config.yaml
input: "log_mel"
norm: "groupnorm"
activation: "relu"
weight_standardization: false
rnn_residual: true
lr: 0.039
momentum: 0.95
nesterov: false
orthogonalizer: "newton_schulz_5"
steps: 700
batch_size: 64
epochs: 1.7
decay_fraction: 0.3
final_lr_fraction: 0.1
warmup_steps: 140
Rows from block 7, named by matrix and row number. Each number is 128 + 32 x the weight over the matrix's rms, rounded and kept within 0 to 255. All counts start at 0. Numbers have three digits each.
# weight_ih_l0: LSTM input weights (gates i, f, g, o stacked) (model.rnn.2.rnn.weight_ih_l0, 384x96), inputs 0-95
weight_ih_l0.122:155170131159101130095067118116146100119124173125171096136138111148077103190136106137140136145124108124161200081135228171130146106107164132124110154144092127137128128122116132100111169146138071154129127133143116133106095107102067165097126137130179109124163139123086066107149105104132103158
weight_ih_l0.123:158104122151168093126103155093137169134104127113176135120085142103061133121167073134136117160099103167160143136106169160130124157067135151070119120141148077109078152165094192183126185144120081141113111134166074134110094163091097154105129134155123139166131125131130161159128137093095093139
weight_ih_l0.124:117120111124105150133104111139148109160122155126131134134140138144092126117113130106139134109105141189111132161122102112119151103125124148130117137161111143133127127128133120138119109135108120149146125140136129109134095146108127130124108156141147101137130116133142107108122129127123135136
weight_ih_l0.125:133108095102116095150112105118166153033103106142096167133076144157095146081111139115163047142099123056061139115162130168172199153141081068108098148128183104159067202174141114095105116123132167133130144123110162144104206106128114166082169148118116110100074207151126153195165154140158117114
weight_ih_l0.126:155116099182118140152144160093126090137180056168112139089133112123209176146099102135137169114112105155101133148139079172194145200167100093094125156135165073168104180102111100143098141101167120108101116154125111136082129125119153109194141121152090078121102044109040126140128109117128152132
weight_ih_l0.127:147117144114139148134155125090148179115111080094129064134125149062141105063125180089148084113132135098091131119113129148047159158099079153189116172151139142128157106123078153102142122181153120140153102150157088118150129124188088122147140150141156167134152158069157141100134096158139092142
weight_ih_l0.128:118126154117162162109099125136125169179170106114123118128074150137124165150094106100126135160089146113106095145199087177125142092137110081118116139155074117143100077143157137160147101140152120148131133130124140129174146109153127128161133062137128117085151150128136115099155087117121147119
weight_ih_l0.129:150146127104117130134129123139136114111148113137117173129140147125114136116126120151124111126121176118119115143139128121114122143126111131157124100153123141126123111108116134137124107093124117134118127134125169098138114127124140113117122105119115179161120126127134140118122142124146121137
weight_ih_l0.130:153151132144119145070076121132083155127135106128156113141083110138131134143090137109124141131120107147138143127188132115125138142095109143125195184138172135112112148168105208130203137113070133065104096091142162115121199083131109141142140144148184173155084099109096096113116105145109112083
weight_ih_l0.131:116177114111110169124105094153116096105131124113145111136131108146101134168120128126113113114084180130109107149110091070163143161120140164155110142081111088139112121146137148138105073129110110146158159135106157119130117137118153092164064127137129147133139141185169130133154118130157147116
weight_ih_l0.132:111111080146159054058139146114147157154075157149147110185215086123155162122130154091155155140127135136091094176152101084129095216071155099090107119112150171086112158098104122171126143175078037093080182073102148167125143142157140161136141080159130101148144096060122152162145136144137119151
weight_ih_l0.133:140132123122124112102120166118148167162142154059125175128194164078144146147121134135163153103177165121116103112103112082115145108137144122114132144069049130142098128128146082104129149154089127158143144126089102086137158079120089133119099174098146166131096144111150135124156161184112129146
weight_ih_l0.134:156113145089106076125147120161136133177130107102144133188127099117057087051094092127146135128132085143110133128140169147155130078136135216136152123115071069202104158126118119104126085143104143113117143091114195132127167121104137162163150084084178125117122135174137203198111139122100096112
weight_ih_l0.135:174129133102124107159098188096109164115081107078109142109108160128166137093137100139090138108153117105086114081124154159094103171054118151174176151168145115113148173126141166127114148153121134131100184136134121122114089133171130097141142164075131101125152146130110146115154119121139104100
weight_ih_l0.136:112143138170125137141146098150174127105144166066135134134086166084121120098109062145113121150122164093115145161106118128032143096145119145141123067106079128157137176155139194159165158130166100144091121117139159116104107121153118154157130137109120142114134108146134101107090156153152129086
weight_ih_l0.137:153105096107168152111120137145089143180078136134144122138185154130133141157131112061107147129086121185089166117074183124159098107143151112136146136086112124140134092163134099089161164100157100134139098115129136166119153154084138103148102159097125092153114131161067082115181196139129077135
weight_ih_l0.138:124118154156145129135146141058121168119135120146073084076111111084188088198084110090103153129105147162143082149107168111130101135180189139149128114058089120097148158151155164087134134154116145068155094157083133070147083115141144134118168122134143151146079203175115117142110154114090166186
weight_ih_l0.139:089081169135108121113107130088174182114130118163076041150116142077091207135157187089100130071150124141084113140145094183139157102183142115098172166153159158114108080163127113103133089104163123187071158188100132117102083161134085165167084097138182105131145151140099108125151146122155094139
weight_ih_l0.140:124195096153200103093135150127175118110113086192156140158079097148132138112109174121130154138115110159168172156114140088158124143075078152119060094145116091132088131125081097054156174106129138133147089131129109177156152073150172172163176108109169151137046056134107103100113190077214149076
weight_ih_l0.141:132146092094130129130164159138158129105171123096139114164147106136095139101094160127108143088069140132100082107082111160168112154156141137077120177148123164158134168088180196127076140139140132139157087111176144120146139084118166127120186160102087107116110156118133091117143122101131089100
weight_ih_l0.142:120153142089143166050146141139148179086168189081088119078169087179167151148166094088150145166161135125125193138117129151121093093100133081088198107066104184090110116128138098138108099040065153138100146126194173089089128067151193136141125128074099129117124142142049170182176105145099200139
weight_ih_l0.143:161145148154123174133151104082145140142055114108144127150139133131132095152099147081181169138168097145128116140119080163065083141064066091150155071174135147136082081098141116118125142117134104135126131142071143123104116135153136126147096135169105142156142084083091167143177155149160174152
weight_ih_l0.144:146153110139116140115111187104156116072078079109132123144176150147094222133144102106116130118036184136148136103165088177116079118173125143153138136079189107086139140102130133105096173086144105144176186146187057131118119116098100134154163147143049126125146102131125119110182129124103160143
weight_ih_l0.145:111148115107080103084136131038111091160187179114138080150126142110128149123147109103109129108130135108104141165126081119182120154131173098089102131092158164139115084205126123151140112161139079120129141166162153120116146110207152139096116119157134191105123100040104159167105118119158154094
weight_ih_l0.146:156112177130138116165151092082124080095174099135092091025076151133166116176111203127141103155113151138122186089101131133112131098185209149106118151148166101114100121133120162128111204115164070115128117106058133081146133115128084093204123120098163171116139156106154121057175145124131148117
weight_ih_l0.147:120106147132131145140169129129127127115096111130137080111087076119158148109135126182119109146140149118075126151091114117102179137131139160114114149142057189097109054147146129169104104151123129131170132143080115127126142136164098149126122117135144179110139132145141129107139148152084145125
weight_ih_l0.148:030157121124145117158094116080135123044173140061159108154161124179164135137165141081155147068162140084165146153092206108107154161171128154142107119166078135089112141176155188115070133065081133142141069158185094140122120131142079102139186055119153149100180147162090124167144076108072107154
weight_ih_l0.149:153177086122091079111121154110118104055054143161164095135108190099112102157184111132143137125126140190100147111145141140096130137145118161154143159105108185062098148109132182108121134150148158080130122155187066170084193109121129137107132150137089140151151055131138071096161099148167100129
weight_ih_l0.150:116099153105110087110136157120148176099093096141138134094123084127137143191109124087136145162135146143171172099109133119173119177152120168125122119175125125111088114171104113146111108127137151104097083113127145077100096125148132073138154197024124197126115130073168136167142153168094089108
weight_ih_l0.151:097129127158129213168143192130113087132166189190177103068153134125154116022138115145141192103079088077130111112092107093137111139128056162225091128061142153139110077151129100137144098118114177124173095132166133177095135152138152114146116145092071102181107166146078114150086144112139085149
weight_ih_l0.152:151126119196135144171143171097133090058064187156153143115115096162140115143189089114159114105100139101104105125148119137123142121048091128118149178127156083106155131106159192173208126150105133089133095123132141127083156139145079134143106113143125151146099148180096130110128114081073155104
weight_ih_l0.153:166110107132086139095128141150103127107091144114129165190150085129143113165106121127152130143173155115086111122124173118130150153143101100111149155173109158137115130113111115180077138116116121148140126089099119115141143157140203126110139138101090064105114077113113111132174142092146149164
weight_ih_l0.154:134128133138108162112128136100122150136142133131110102093127157189148141109106089133177099130145122150174145125194141198157174146146091108113110106108082155161091110083147139090144119168126146113125109126144143149127132155216110093095129101104110083070099155136119033102165137148111120122
weight_ih_l0.155:112167156142188093083096062134103131106090134150178157033126101080142162163140117115073137103161142087116113135128153048188171118108124091141104074173152136110078137075189156108145097128155138148095155135146194177118170110123113158127175105114242084128138044177168117104113116147116161173
weight_ih_l0.156:133107147167131107126121148110105139034070101115127156083112139194095158055155052100126200141101210122129105116128131134132113149116145078105114173131137123126096103154165211112127158076174211063117108163158090121152080143069083165147123147159089130100149139107163105129122163155169158150
weight_ih_l0.157:161181106114151245128102107175126147105127128101146170122164122057203210152082117105145218142122135090102126156128083098095056126181028104124039085199117131109153113143090114150108093163110125121123153160142146142145150122158093131106158104136173176131150128085098106048112083214181082076
weight_ih_l0.158:126199091153160099130101095119173187178138140160111134198082167170219136087035170111082162112147152143137137115138138092125131107133115121134139152129072130103086133146090094192087098114152132061122080107172124134162158095133132120131097132159143064094135153114150108107127160149111155109
weight_ih_l0.159:171143101159118090105137095172112082098127142103109116098117102165150175137107062171148144129109122150146100178184064166134184070138173140231176163144141112105104085140081149122097182112113099155137153102094120078099067119083111126142163144145138117131166119123154172058136140118165049165
weight_ih_l0.160:066141132122163128181157100115067114152145119126184142143116074056092135198077082142123135132145119156097164143129150077092152130174105134193168139042080091124123179034098151169152093132121120156168131137185138179209063172152061124085114154150131105113104116135150172153060146079143131118
weight_ih_l0.161:129168129149106158105106093122065120101124081145113152151160117136136132134123126144140142093119132140180190136119066182100115120144167067141158099149145096156148073131104092133118054137191113176158112132102105139151124166189132141099113127105081178149120097084107101098154192155158142088
weight_ih_l0.162:106149137131164145031068136129132072186120099113063121110070101174119071059168133152114149107165091110187102113155142161114085146132123158131080141098145123087050158049111021170121166171180131139153156155135125125147160149076214140152171097127067145129136215135177127107178145140110147170
weight_ih_l0.163:052023116126149177122094096113174094097124090090063200099128144160152146126199142149137118132156120136130096086134088106106141179153136171136099086089079131140154128166110163128171115162127135142157097154147129095121196186127165079107142129151139088120107119138027096142151180118144178124
weight_ih_l0.164:130097128158103112132139185116046131106130133092115139134149166091133168135157173098137103112120124100140128100143171124112141178197132146102134146171144165148000155107153125175130122087116140138102123129099136135169142227118071075144108133067144171119060160055161105097176097079144167136
weight_ih_l0.165:126112123110161080121146171190104147125079129058127164130130125158122121099113132127139112157116095111099093166163111114150161126078154113162120113194096142043164112096120099133086118124203136158126149133169176136126131154118187177143127159122103147146160114163084034223112111070049132117
weight_ih_l0.166:113138183125113142105151068133131164128147147142068093135113074136134128141098104126085131129135130095096150088164121225150165106133183149147137120150119143125124161121123160181173143136150102089081106079154073096167081150105065155118162115080183097123109155154137116174129061148148149093
weight_ih_l0.167:122142178133158142110106116175104106149156113132121123146146104170140096147137021123120136150110134111172093126154111200065125090147124099114151118089155202044131159102086124124168172123117093174190117104124138143073141097166111125075127101130150102152159100088108130174160134115166113134
weight_ih_l0.168:163121119189173112115055160180130192106111138074104109090109072111080143164099161158049111082149163079116168108099085185087108190130081147095165171139121104132133171141115188183127101155044221123067131116073181060105112134183113107128179094153128113114150147146061166187159111148159138081
weight_ih_l0.169:137113111068165169162169167108140162082093162013200170168092137093110082058141101169160141120065134132124089079117115170172213111097156154078120109108164166153140107161071085184199180181140140143124067122103155139089131122085084091135129084120104171066208098115162092130144121103186098193
weight_ih_l0.170:161138130133141158125141108164152099108131106143114128100121128157120114136143125124139129122134114123106125148134099101135122140119091131113114127148133125127118105136104122128136114136160097130129134078115140150139128106098089165132125127128159149141114114143140141137123136138155138160
weight_ih_l0.171:111091188076134142108127080120110130107090121164115130092154114147127170161132148066124104087131139139163131169135119129115111147123124075128112111099085091168113134167139106164135239165105177184121176133126109107086150055102127143174103097153064165135147111106153172134090115155166147122
weight_ih_l0.172:116100039130124174113155121130171165130058080161109098155098140108133073055104159167112096160189121150162166153186140183105122169100143165101117122127191126116089124118082147164116150174159082117120072154123147091166090117139128082096106143105135094198104089092149147114137142151134194108
weight_ih_l0.173:128119084085179116145162145140105143117109153142151086169118158091089143147099134122162117167133128126099059127080105093156145107115083151086185172184132131150101214142144131149092180128129133140141103172091184169115107105124150127048168127060160135141148107111161112078122089077114171107
weight_ih_l0.174:114093122065148112141085125104114121144128094153161169158166122145111223142030096140110107176172149194152080093008172146091105122130102110130133128138130146118164107102141098159172104158117111074176141148180143131117105109180146188133162122101124132142072110112100107127135118150162131120
weight_ih_l0.175:148156126123193126120126067093128103171144100159160128064098138139147158103138150105115158110133166133116139159104115134176103130119088183150133103127164122112000164145116155134098152090106075171106075100148092144142133041129148111083123186030146122118135176126192137155168126144200159127
weight_ih_l0.176:112066068071148134110162146196128171152159092105171108192120180089166106086139131101125116177086124202115110080125141149126184117147093151088127195104112134172052061148097134122109104096067133074103142131123126166106139141058074138120168126121114123165178170166125186132166164143187116079
weight_ih_l0.177:109114115104104135087194142107123097176054164129130164155132150076254134128139078094105132137084163122118124116131121114216172202152137130123140141147120076111091109129139163133139179100147156130176161129124113121085127127092110126133082157116139165104122112143066148123142127152075134078
weight_ih_l0.178:112128146172128127133117125060103144180194122096139127071117160109125129181149188153119144121107094160130145115154080140155118122171158192121185119133145088171000127166144131128138136118107141124096173121127095130068138140161100069098149135000124172157139112110213164095123100155112106155
weight_ih_l0.179:064089127138161120124088134184164096106146133133127111125136183104116121130154139139128059154231171118167144112127115126092114100165174101100160164167122149127098108129061138131091201143147105111085135102076088141168195110116094161099153141144145086132185132069110105179045109139153130119
weight_ih_l0.180:120131135105111142122113133133118135139126115122144113118125133121123132123130109106127134147107143132139140145147103097136110127134122113158123135110161097123125139134143139129127127124111111143127122117132127118141115137141157118129141136140117110108122131140165142150129140131103134147
weight_ih_l0.181:097137133104100085108142123103120122102180073107154066075180118169059119139050111158120159103100082090131123121137145076182096126161173134117176094138137169147167142121109166216153117168113100133160150147117172135145158154107118113118177168166138140091102180123110129138097070190154098050
weight_ih_l0.182:099137093160104151131148097135170111070089062034119165179095088141132110098174135116098108072150098156100111107184069073160174142123134080172180181155132146116087156131191098168172071182069103175087137116194149147125131071180111117123104108164156204185159101140117187117121038129149109163
weight_ih_l0.183:110200112087129133063090142108108072141144226094084072131158153103149146146059131172151143081069113102120158103085098124061141108128135101116127170118131152166099130117121102080133119146080134084229106137131154196108169167117158112152133148133103142159122127193114143133206194129076168106
weight_ih_l0.184:149119152126106156125166150107132109106138094146151141106099089161171153118140109142154135162141128125080143176066174150110109124071111149089161129134135107081184111116130161173095109109094132092099120115200113188173130171131088079075067151153152134116115061120114123128134128173131174120
weight_ih_l0.185:101071144104151151148097155117190142117099105115084182149067146158120122154111147144117152155155166191067106095227126130155104100148086140188133084088096133131142139114104060162130089127117131147132180214178191107124169122126106143126087153170086120152127103089135114146118088154089055114
weight_ih_l0.186:101146064115185111152108145080115130105157160114143121113069076137091138110112162103105142145121136132130162144167146198109137164100139181101133159136101181136145136113087134115095143156094124199111162172079163090100070101144086156106126129168163103121061183111126106194112211106141092117
weight_ih_l0.187:126065146118119151111114134106128103114153118164116058203137121144090106209124128138123144032122183100144130095116170193147149090102051137082188051156092129146162149146042152115139192168120065073150178190150170128095071112134138067145118112094098116169157117124099129116147195217151151104
weight_ih_l0.188:114138133118166154141100124177153100090148147102074121097170155090068129199136147153110145106139121097165121122161120193187082197095197151109098101239112131089168149045132184075113145087139115107114117104097098126190156106140159105112114165149099085146112112145110186099068091129105120128
weight_ih_l0.189:082097074160100146142102161152144118109116150166136117150134132092119155189138067153094097123126158090102098117145123160119148076109122112084129164104106165097157104116188128165092124147126155101107154167113103153080129101132133155113152182119104175107141154073111136158138096137192195139
weight_ih_l0.190:121124151117142148108124187177104171131127151115142159178140138153148141137140109175151126148146104108094134146164200079137152101109128122142152096143130153089147139114071095125078151091170129149141081116119083173082108062078131152075157138072112131188120092108153146161128024185115090129
weight_ih_l0.191:163090095164168157077118115103138134087125106099059184150183113138130122060130169170180123083117103154156128136117173106120172136094144170135109158142126139097177145135128101166111139134156099126173135125149177178110141114157058150123099095102142124079131091143200141166061025093082105116
weight_ih_l0.192:132045054205136114169080115193166140125108141171152144124130105115153060091116122107136125119160128076130109164130170075116130143165120189096050134070120167146135114128102168118093054154136103190153136131140182121164154086098158108138134137127104118106149147158120146083165099102167150113
weight_ih_l0.193:090080132090183167121080135156123128088145133142137143108082103123131128111131120103110080097152153130083148095179121134170128165135178163102188074125069073141134139128165145135172117147172129103057124180120157129155157146112077082219160072124156144133128123151153117191063156108093043135
weight_ih_l0.194:128116116150106207074088130086107117096183116141134111150155145077104080125054149232176186091074101181102151073147118095109128138117036180140103074096134138108125084221061089149127075153110135119172155134184152154145103079182129133177187115142156149167143140197113131075135205085129109108
weight_ih_l0.195:135139146114113093132150163143108140124088159027135099153064097131142123096192116161125115148136186155109129093141131073139104197116102059174146095214112115136148129132136132141169141144124158114154136110141166117125150189130097155125074111143166111143139147081126130078143082107050116132
weight_ih_l0.196:145130109073094132169098107105104112162048095142135150145140125160108150131158133089160087156050106106144098110140115100172143120145113161177081144185108146138208143136097092094157121098125157083150138160164180164123153140111164160138154136143126069124124059116090143151101129145114108160
weight_ih_l0.197:109062171091096114185107131094166139087140138182081114098124106143126129156123070131166108156070163142082131133135164127162086125132114174161101136130134147123083072103138079137119136170191111136129209184133101136053105154124090170132218075144107101165148195040132183151139127151066105162
weight_ih_l0.198:154145091087169104172056180154167111127113092042072097132157131129083168143102157146139180129115146174140141113130120053142131134154154122165181166167155171213124123126118149142058106166161090098148138156109157101081156117080169122094147079067081127124114134145148121114135146113113077099
weight_ih_l0.199:143125186147150124130105121141100125148090107118127121090137120142088161148137115159084128159119096137126124138115152092109125149155088139138112148147123124163088141113112085175145137103143107127095105086131148123118087139127114169140135127132203154170132137094134132115092138076168135163
weight_ih_l0.200:146094117112136134186141139159154110151102143112128120106142105115111102127094155156094115172078156102171072120141117171109148195119085141147115155133157189110125162140138087105083149139140131098118127145173070134138146117110135125122139092107091128181097118121135125122200153149098079062
weight_ih_l0.201:126157111101113182113147120093091149134196114089097114137172070158121071079190150109170094116102138130168168212059087160129107109141141122119103132123185034170148150131141118147099142173082162124119162124134082192181096130131066109160123135128121123132157074090140143088128054197147135134
weight_ih_l0.202:121116172144101149136192145097149143157094121152111090199131062175177066110147194126147130080142156138115086196182175082165122086110149118066152131115100116136066107134186138170103136126116115116121048105163171083125120116094095127167115120125178097145123165164021118099163161109088130160
weight_ih_l0.203:143161134132124164168125148163183204088158150151100095127115130141132109135165133114135117132073134124099152120108163120069073062142161126185058137117116135047139111071216107121089073127154140141157147111085094088139104132152148107100163087153076128148156197137156134141150192117090129095
weight_ih_l0.204:171230192175169059171162136142082100119086150098100112172178113102095067114147090151159145132121118172159159149109146111153142136107178143143151132090097096128139133110112162116173109126092130122142123119093077150081104146141159105179090073157097144118111149121141230091083100066134099110
weight_ih_l0.205:156140172178155073143161157163098141101148060208094114097111140094114145172130115124097093101163111140123104106172134069096116076179075134171138070120118124226085138164112147145092161139092142117122093163053137129096140154162148124119154150158094182086094121132130158100078089153172168122
weight_ih_l0.206:105127125108126147114074130102129061120110097119116105138152118126141106138118112071111137140122156104142164100122102167119219088174100095191140110101101136076124094134143095145117179150086155180123129163114120112162115125138097115177160174143117190146136115120123119106132147152164164101
weight_ih_l0.207:116129158163069164102135125118138094123099109081128152113138154095119096093177134119095139098110082103147122130130157094118113177120165122105139109129149119143133156152144137110112081099177130151127150087121164145176099169112141109133131158145124165124138089134168145101136140111152091164
weight_ih_l0.208:157144123114128141149120146124123127056130091127179187112113098167113144086128119141167111074118199128185140165105088126119103126202117103103197143190146167120112115125084113074133105124134051134171100149109109099124134116096165130098048125132135115133181144119140145070194131125201160089
weight_ih_l0.209:072145091151150152072150107138141180132118120159133093081152089098088100083183146139087131084158107074132147118118093084120138144093077196061103134180118175119151149150158121135161192096103186140151170100164060205224179127123119121199138102148088094132062102144115099158092138130162084131
weight_ih_l0.210:183117123137117123108117125130116084116119117081128094049128140128164093108124141112170116092134118102134101166182144139132152194103143147094131138140080116136165117088129124159150114144136156095117146136148146135089168144127131108107120122149155136106122123144129083142172153135102121142
weight_ih_l0.211:173157092105111119150086188124139169135167148127157170127094101132109123138105124136098133141169103181097162112125076129136135134112063108135128117140143128158128149136094142160129185075122125163118128112102058138119120120110149111071143127102185165156144107132153136149149098092116109087
weight_ih_l0.212:101158115168108204127115160181086157103207166162163103175147134099094110170177103121137147087112135136113120129185112146134096140134092069114075156133139137106161099143145104136092114140108095089138185163088103089077139146151096190108098115144101180113124121060164067143100114134163140116
weight_ih_l0.213:128140126125151133139114121144130133115156112125122129127130120096126124131125121126120126125101113139125117136155135139147132135111124138133099125137089149127147148104152141111174095125134127116115131121105138143135141137085132136122118138119128099128125120132108156154121147127161124117
weight_ih_l0.214:124118130125131101088128137157117150122122150102142129122174118098047101116125168089149103070131199180169100142172205147118132124159166140126094147112128097124110209100144051127128142124065118142126148152141106104107130131082169093124122140141136104169123127125121137131126074138152135147
weight_ih_l0.215:154162082173115085118100104122120085132103186144159172127112127134175181110091076109159111090117173062152146124126128208105121113152186131148172115178079116039117105129179143119132112091124142150151124169081171120091148137158094111103176098079161095137126138098101200159151118087160077107
weight_ih_l0.216:107170119146132139213092176094098145217109153128065095133103136072131126029124199204146167081146126129068137134076126158122114128042088105129131140118139174162102141103104152151172067165146131137110092107101125109099167147119086136158113138110109138178142149121150115157172115111099122159
weight_ih_l0.217:093118143128147097113121129119139122131142106137144112133109130177114122130124135119139122155126101162102144121132095116126106139104148152117088157114119124118135094099115162179122116093115122146155106120139169109131134158156138134160139152118128162116089154150105119136131151153138099147
weight_ih_l0.218:088142157190135131150128141103143083188146045160067101122091137138171112122149120131129174115118147137102125131195151108163127100107110171101092146087159141137133152138083105166150135113199118123103150121105131138104139152116039120121127148158097093151079095145163066095188119133123123138
weight_ih_l0.219:110137122090174168145126093093125080173113107213083140160099167095230101089087169185084146121112084100064120129156151115127152140083146189175120147180092102137151144090178168155146154087120144111138098105117114116135137100127164108152177103146165129111111144123102097090144128121074127131
weight_ih_l0.220:126119150096132133117118142104110129120134135144139107117140105135138113127122146144105124142144136112138112111118126155118135135124119111137125128108142142118142147131163116133133148124125115123121115115139128132113144101131147128124136126121150157105150128129131113153109107144120126112
weight_ih_l0.221:136179199158050148086117130136110157135159113063138130126091078084133121127138151192148200127157077129156105212113145145116100139102089164125126093148110094118192143089119088109095120109133117159143099123112155133153106151123175072168096118126107154176078133156067167104082108141170128143
weight_ih_l0.222:156185039179139172135161144125142145159137145170136161140134159106130140161177118119117092122087114168160109139113160132091075157151122134124078196125150100145107116107123098134150109096159096156187176129156085122096128170117095093154112129103139119153099051072090063095084121112183096122
weight_ih_l0.223:105123142089071164127123101152093096189088176131118152197136142207166076160149102158110204136180161116132156097153135144175124081139174097137148122087075137123092164107181096145147086085136180121138090132097118087148108079083164159109071157116076111151133139058086130133084112118229142112
weight_ih_l0.224:120127191092062143131108057137131136131112098123166117119096124161132142177158154119141101133118136158100134155158132045132141208093110117108126126117147103152121115117142136088175152110090108085126129119139115126102166066127131095100107095146172139149172159158157171129154153141135098132
weight_ih_l0.225:147140137137141110135132132132130113148101123134145117130107150118136113114133121123136133133111155124148134146147130111153118126153119146135090124126102142128119111111124134138137067123120153130152124131127131134134131149132119116104100120125115133114133108155148131114125150128112155131
weight_ih_l0.226:153120126118110110135101134096140132117099151113108151150160132149127124125129139141136124105123135098065116123133141130130102121112130110146170126137139099130134151114133092130108148126166118128104150152150118140150133108150150142119117120102065158108181153132122161100113130135145124136
weight_ih_l0.227:134071155050102125171142097078084122233146128145073134110210100136137118131096179107153105188096085132175135137075139116114131150127053111152101147224171061156130049119124154166177113107184095144157138100131122081126122109106083106141102064130161108147160117140110145126112159166155159167
weight_ih_l0.228:140050108116172140127074154135140151141091138155063076113112134128168137100099119147096154177129106116088168106170151169099093079118114105143146106154084163141114142142190156087174107169186151094110108135132153155111099168149146104126090157136168092129131135105116127102115096104156187131
weight_ih_l0.229:137146126155083052141158151115157118150074068087080152168205155062101149149098095151166173144124172146041108149143113126067140139183164175089152131123114126150093107148116165095154083155103123109140134133123090114091167088123136106195127147069194110132082137099159090170177111163110170128
weight_ih_l0.230:138098086123106140138107069135121042166129180103071094110136171153157086110196160163097128185150121166150164154060106146137098170138096129133096170127176090135109146108168138163128096094093073120150156116127140182187100108114095190123160128170116102164132119130083087138133085164097085118
weight_ih_l0.231:112142076147182134109106118165082143150162130160113130136145148116182114190145115092128111131117190123150135093150131154058138114109095078153137111102122107169085104118127090092145141174070116161147096093121157142123131128151145120145132081106119093166153123085117176132114148142147121143
weight_ih_l0.232:129160146120144184126088150079081097104094151145123144108143088155141166189150140129179195098087147057123108106135118126067125122113163084118181124124103172139133113079177115130121182135103079126164115148154172163121140142153164148102126180142056109134160147056082132146123113163159065057
weight_ih_l0.233:142094104154119099094131141071096079116100084157061115165099155164091174097128111210138143095146136126191075133091128160115139110147083119152104136192111091183114169133135103119154114186106111101161058123181184086088147142179121161102132122187160156138143116077158179155103096154095119133
weight_ih_l0.234:116133104171114127112174116102156131145094106114080093123058128064248098072116121130140096168109126176120097096149143129211166224167181180090127151063145126120156179105151060132139169107147116113140141101070144124149081154117154128126122156184080180099142076143176123142099139096087105116
weight_ih_l0.235:120150148119156107151116104158126140094147134160140131132110103150114139113120150160110120131138116064129137154090142124124130080111134122144135172141177148118136137112142131151079094151089126152128146149098101149120135125096111136196124127133098106120143118132120149162088163092114130122
weight_ih_l0.236:174065156132082133136101211173123126133054139177135132173173123171126166142176158098062113129126157108118103086107111194123139156168081110160123111142106158119118128119001118138105158130083136159122160122098137092143089135113155104161080118081133083137056114175110039152158255176157133080
weight_ih_l0.237:090133132171136159181153158145099129114169051147171148080133138107154156150118157145111104112119141100088069129104126130141127162130123121106166111163139093149096156087133187135129096123079134075103129110126123087125141141100172090145192118135128111116106209085175090141134100089184139133
weight_ih_l0.238:138136117165146199158173096066144147135184114136106092082122066153157135132135213098072121103137145161100122085116141127234142160100126141162151152133103166094114106100164112137126087098098120101087120169110157158103069184104091140091102130052187136125077100139109162124188101133125128150
weight_ih_l0.239:155155135116111130136189145129088212145210190136115141155122136103081129127107094103154080129064107073173141099150114089130191131180126135131201161138081132135152126137114120143178110159127115082108081145170125189125099115098089087125167166093220108080141122127079086091100138151103093084
weight_ih_l0.240:149107126130087202130099121126160102108120113143135139112134111172183111149130135161172114135049090130081126064167139149131150139116142147074129136126149159062140121173121156112184088081228166153110150141180099103104178181121099066174065102173089135146163111077206067112112079075130100129
weight_ih_l0.241:083166123141122108228082167170177127095128110135143161096163167140142080142145112104121153117156144129146062088099130136119063121094092097140140089117114154148123151090118099104184182115110125167174102116165137139133102205131144109166160143115178077129163113134091088094140119158101064134
weight_ih_l0.242:112113161143115151099139085131135056188132111150058126094109086153124135108153172091140150177109169217128158125122106140120083152132156136122132147110117154131140087121125143136088108132145076124087141125118148099219112147131082148133155136133177128112131119093142119106093125156125130112
weight_ih_l0.243:142155128119121124141128121125131104135147121134122130129138067151126129146109127122113121123098151120130154117112140133129148093122124150125106161135095106092124148139124136123135114141135130129124112100094132160109126133164116167119121159127166164150099099129145112124126143148134135128
weight_ih_l0.244:170117104095122087075136150123103105154148113042198163133130125099047099089098117099097097071104100167122141115147143153129118142106136106015137127169199108176186100133137108154153124138123124167144139143117153173094146131161117150120053118159128166146092125109172208163149121144150162126
weight_ih_l0.245:135127135121139153150123111165147166122101120145120147164098085171108129090118079130118140148153157067108086148095157149092107129130126095172092126111122152115255130082100086128123149151098107155146100160185141147161089126073141123124115100222134062081126113136041097147127140129149159115
weight_ih_l0.246:133098134104107146127106121122098124144134092174110134167136077126194139192115128136131194108115133171121106123144146073149138128095129166115122202108124084148031100138117114124116153075137139116165086212097127120151143101122142095130178159048122160129100137125157146134157115101154109133
weight_ih_l0.247:121066088139160171173079163104116171118119127092121160146109097149124160171150184125114081149071116077134104134117101147128101094127126097148123107000097118194182199176107124111136104116166163168138109117144097157104115194106126130165151104157068140130153142152095130139140159090136106136
weight_ih_l0.248:142148143167129093057162107185149121083105147188139124149104166136081116099090153071119107132196126178114096126156163113092143101113176110180117148153101128151129131103158180123086102097138143106132108132106140129115078123096141148102133138122154161095181075111134112195120098166098090156
weight_ih_l0.249:092120068127124111119174143119166164147075152183108091143125084097108105099160134144107147113154128156125107102126144135174138071108151167135095158114135076121122100133128167094132116160086112123150132113209119180147121146152069106134119122087163111120163127107150167103178122160068155126
weight_ih_l0.250:120152196125100149138108166133103036201092052159170164148129146117192071168098137129099087175140103127126098122060137113123170141168129140112105113130106171145136194130109124129091094136129133125089112130126180121136044109128084132136143097086162118146200136121134180174121097153127126099
weight_ih_l0.251:070122153076155133119160133142139125122135153111123135102146115121133096098077123150142163159057089145103071160149128049073115098152116117174135064095133159105065128089194139101116120105162180207149140088135164126147127107165145186133118109130236108108119100152195127114156107121169088182
weight_ih_l0.252:108130181155172086078092140077152129156121087114166158130101061098171135159107153079146160185137168086176122165095123092079085068133186079170123139126098185112048102158101085135192132094065087114152200145120081111125127179130185103183073140134036119058163181177144130133209179163104102129
weight_ih_l0.253:085093126134115135144115171144118163109142143138125121111166116118094095117124131114130169146134126115157160112115157114148128089151169130121147101122111154140153140091162114127102154139142126093118117111126085151127156095145134130146105128133106112103104145151157122146146072129134115120
weight_ih_l0.254:141177088140124102090040107098106204084126140127194159072104158122080153132076129114072144131120142110136123140214122116130095131105141084100134117138134199101097090215085115139185102127109152137163097146152186101203093055194121144137193113161151142062110133205142103104111114080199101136
weight_ih_l0.255:108080165139110131109045180184156125167093112068149088137088127090145130180154096179113130108219125074109137128132122115207112123137144091075098109128106096128150136135132136120157107130146164163157163099147130113135148172185129146169093139149137150124038113090080084149201079107093155162
weight_ih_l0.256:129111102143156140136100128119109121143135108103158139134149145184112135159055103109122123147127111113138138152124129125138142124141158183134116092138125167143125125103116133109136090129112140124162147136124125161124109163108115126097141133122160135142113102148132108127124134121068117125
weight_ih_l0.257:174128072128107126106103117119086138119165107109141114076190069139127114164142123159171111101077151156127099128109139098134082102096105206181162137168148119157145139119119175120138144159149129193110103134097110119106094111080105132136117130108118144132103133129160137093197167114161106149